A small image captioner, trained from scratch.
Model: 11.2M parameters, 40-pixel images, encoder activation gelu, encoder depths [4, 4, 4], encoder widths [128, 192, 288], decoder layers 6, decoder activation squared_relu.
Training: adamw at rate 0.0011, 7200 steps.
Data: trained on drawings of small networks of dots and links, 97500 training examples.
Rows from block 8 of the image encoder of a small image captioner, named by matrix and row number. Rows with one number belong to one channel. Each number is 500 + 40 x the weight over its row's rms, rounded and kept within 0 to 999. All counts start at 0. Numbers have three digits each.
After each channel's rows are labels from the 100 images, of 14976, where the channel reaches its highest value: "top examples" is what is common among them. Only what is clearly more common there than usual is listed. The data: drawings of small networks of dots and links.
# convs1: grouped (8 groups) 3x3 conv, stride 2 (encoder.blocks.8.convs.1.weight, 144x18x3x3, each kernel summed), inputs within the group 0-17
# convs2: expand pointwise conv (encoder.blocks.8.convs.2.weight, 288x144x1x1, transposed), outputs 0-35

convs1.118:513438440508488473505507401449445495483541480504452491
convs2.118:459503483444572530492516534536503522590480584428556537516537420491404481481512551482501479520549485456507421
top examples: complete

convs1.15:519495489494494520528529538468514503425445477494501380
convs2.15:534541472544533517479528494584443424530414522447528508480472497474493486463472536547478384491555498474515484
top examples: complete; white dots

convs1.110:587472492498508516447546469519489516449496554459574471
convs2.110:473496412538510559520496531567508448503415493452595526544469428449465493505499559505474474369534496488503414
top examples: complete

convs1.73:493519526509429459542489522524430532425475462507438476
convs2.73:437500459529554426470452495505452540579470451506469532598536514513477499504531505514458518488515487517495477
top examples: ladder

convs1.45:454505479596590463542492521478477457494509519532470511
convs2.45:460530480475441529536563514410525473503501488578538548469558460490498502595539495496517537457390569528512555
top examples: pink dots; black dots

convs1.10:520467531460485491432455512515531481444494470437440433
convs2.10:548484523484493524473459483462485505530528545515501581573526469492487475529540542567442497512437506560464495
top examples: white dots

convs1.126:430481439490518447522514448494440515506488471506473413
convs2.126:507508505420517460454512497452497403537459458509568510553528433485461400532534524510510428508457584526514439
top examples: grey dots; complete

convs1.95:433498457534425489512469534450528456505432490448487481
convs2.95:463411458536484629494554472553518469531464574456556526537395436477454497448404527535495412543508514434427525
top examples: teal dots

convs1.83:478485501473536459550490546441432481468532464513424456
convs2.83:546507546539439562498547521516465481520501515496569474545545452497502515500556494611508483532474541521477505
top examples: black dots

convs1.108:467489516534507553504500558529634479508520509510498492
convs2.108:448486539567468475487555489518528505423447541501515432491500555487499520547491443591465495486566464509494468
top examples: complete

convs1.100:498451453513500553454500529387509529488508466500510446
convs2.100:495490540486502466529522467449440521483455487471433517471488529494475521531484512521465473524563507470569506
top examples: star

convs1.53:517482429494517530476511454470427533500549451517432454
convs2.53:467491560501471447504529484542513512490450480429593419505487503478510492475496509618468478468593522507559431
top examples: nine dots

convs1.35:488506466445423511480449445579484500559524488514530523
convs2.35:487448488495456464547511530426556501480468445554521487561522524442540535468522553498540502499410499515544509
top examples: nine dots; tree

convs1.25:557519471527481432489471504459441482507493426503581504
convs2.25:495491509454499450484450520520467540484450476473539457540566436474508517422570466481524528479540470559484478
top examples: complete

convs1.103:536447540496543426473517467534473460487549514554434500
convs2.103:534425530518499499500498504413448522536487498540519467433441534449475511510380451497533526537423465442439543
top examples: star

convs1.40:422470472567559440502469495480474474452491507479450463
convs2.40:543536558488470515521515479464494494527487521507573492519519496487498529521495447471511498520469535511458517
top examples: pink dots

convs1.7:490466510440515470454454495519491469433488463441439438
convs2.7:505473549513568492486452504482507511505518625524462593545510506535499529591513416514433535538457425526515486
top examples: complete

convs1.23:444453520478457474537429460539479508566506490542503561
convs2.23:468420449427531462494454513466502523549468440554592523497505456475533490454474546502524529551486531454482477
top examples: nine dots; complete

convs1.113:490447454507442472518508517498503542434499419521525428
convs2.113:513493486466501534513544537535488512493566543438466558523495516515490522539481514511526502441514472457490566
top examples: star

convs1.17:531430543524512530481499514544514460548540422524516567
convs2.17:497460479431447500489539539493546528498556425534449505539529521511519493459519478461511502512506471525524582
top examples: star; nine dots

convs1.52:509513489485468474531530459470451559462579452475454442
convs2.52:479483538497474473504478464503477478444474464502594445473481495516498489508493424541481500536553563513500487
top examples: nine dots

convs1.8:477470576451439483480435498451445463488496479482450480
convs2.8:488511502469467499497472483483421470477451551495574527550548493477448529536504507599530538486546541518496402
top examples: complete

convs1.127:455468444455511419562472469509464496544492487458498446
convs2.127:509486490441459464429516493524511382529460522505523527569521472450486477505506542548470478533492542502504477
top examples: grey dots; complete; wheel

convs1.20:425470463505473469552490470465471541457477474500408492
convs2.20:496489522572527573490516456458443516571430458457561557472460436467525486455439549487517432545540535439577455
top examples: complete

convs1.0:504477564457581497411489516552483486494538484467464511
convs2.0:459494538464526434560479515427500445394507449577480450541505543408528520485497523526541531515458484520502522
top examples: nine dots

convs1.106:509427469404529510491503537477527423532500462471487489
convs2.106:555476474462549419487505507445558464467468519496462470499562553484379467548516503542459540486466485467500485
top examples: star; grey dots

convs1.86:488474507507507486571546530480494367496515470485502491
convs2.86:524469593503457528437479499546505426520486504506533562546539430519541510455508497448482417533522570499407474
top examples: grey dots; chain

convs1.51:439478510542511436492478455494462523497510453493416433
convs2.51:457460541469481498578453453510540420494480534519541479528534479445494527531478499515584533499466525506450505
top examples: pink dots

convs1.38:490467439466467461510476503410429500492505536485432499
convs2.38:473462484509586478503464479496503547523528476524472555458532482559508508579511479498482515463510447536501468
top examples: star

convs1.132:445487427473502452550450452500451496528468483513487429
convs2.132:508490540430496455458492474480510373497441479553539457550528460437509431489521566566542491535445587496483427
top examples: complete; grey dots

convs1.129:564534555495523434524534510514490457492506524508604506
convs2.129:498505456544430498423509514543419549522462566481554475541522522476471475499531494548464438496527526529449442
top examples: grey dots; complete; blue dots

convs1.92:446496444519445430507501450464473463448466480442492472
convs2.92:485525508519535529501501490506454565504553573485529591486513428451528521534586460519516504481489464559529496
top examples: nine dots

convs1.141:507486460470519447565495479504421461468515529463476420
convs2.141:484534450505463551482486484544450465477485514483585411513521448432487455469515463592485462505511538535455415
top examples: complete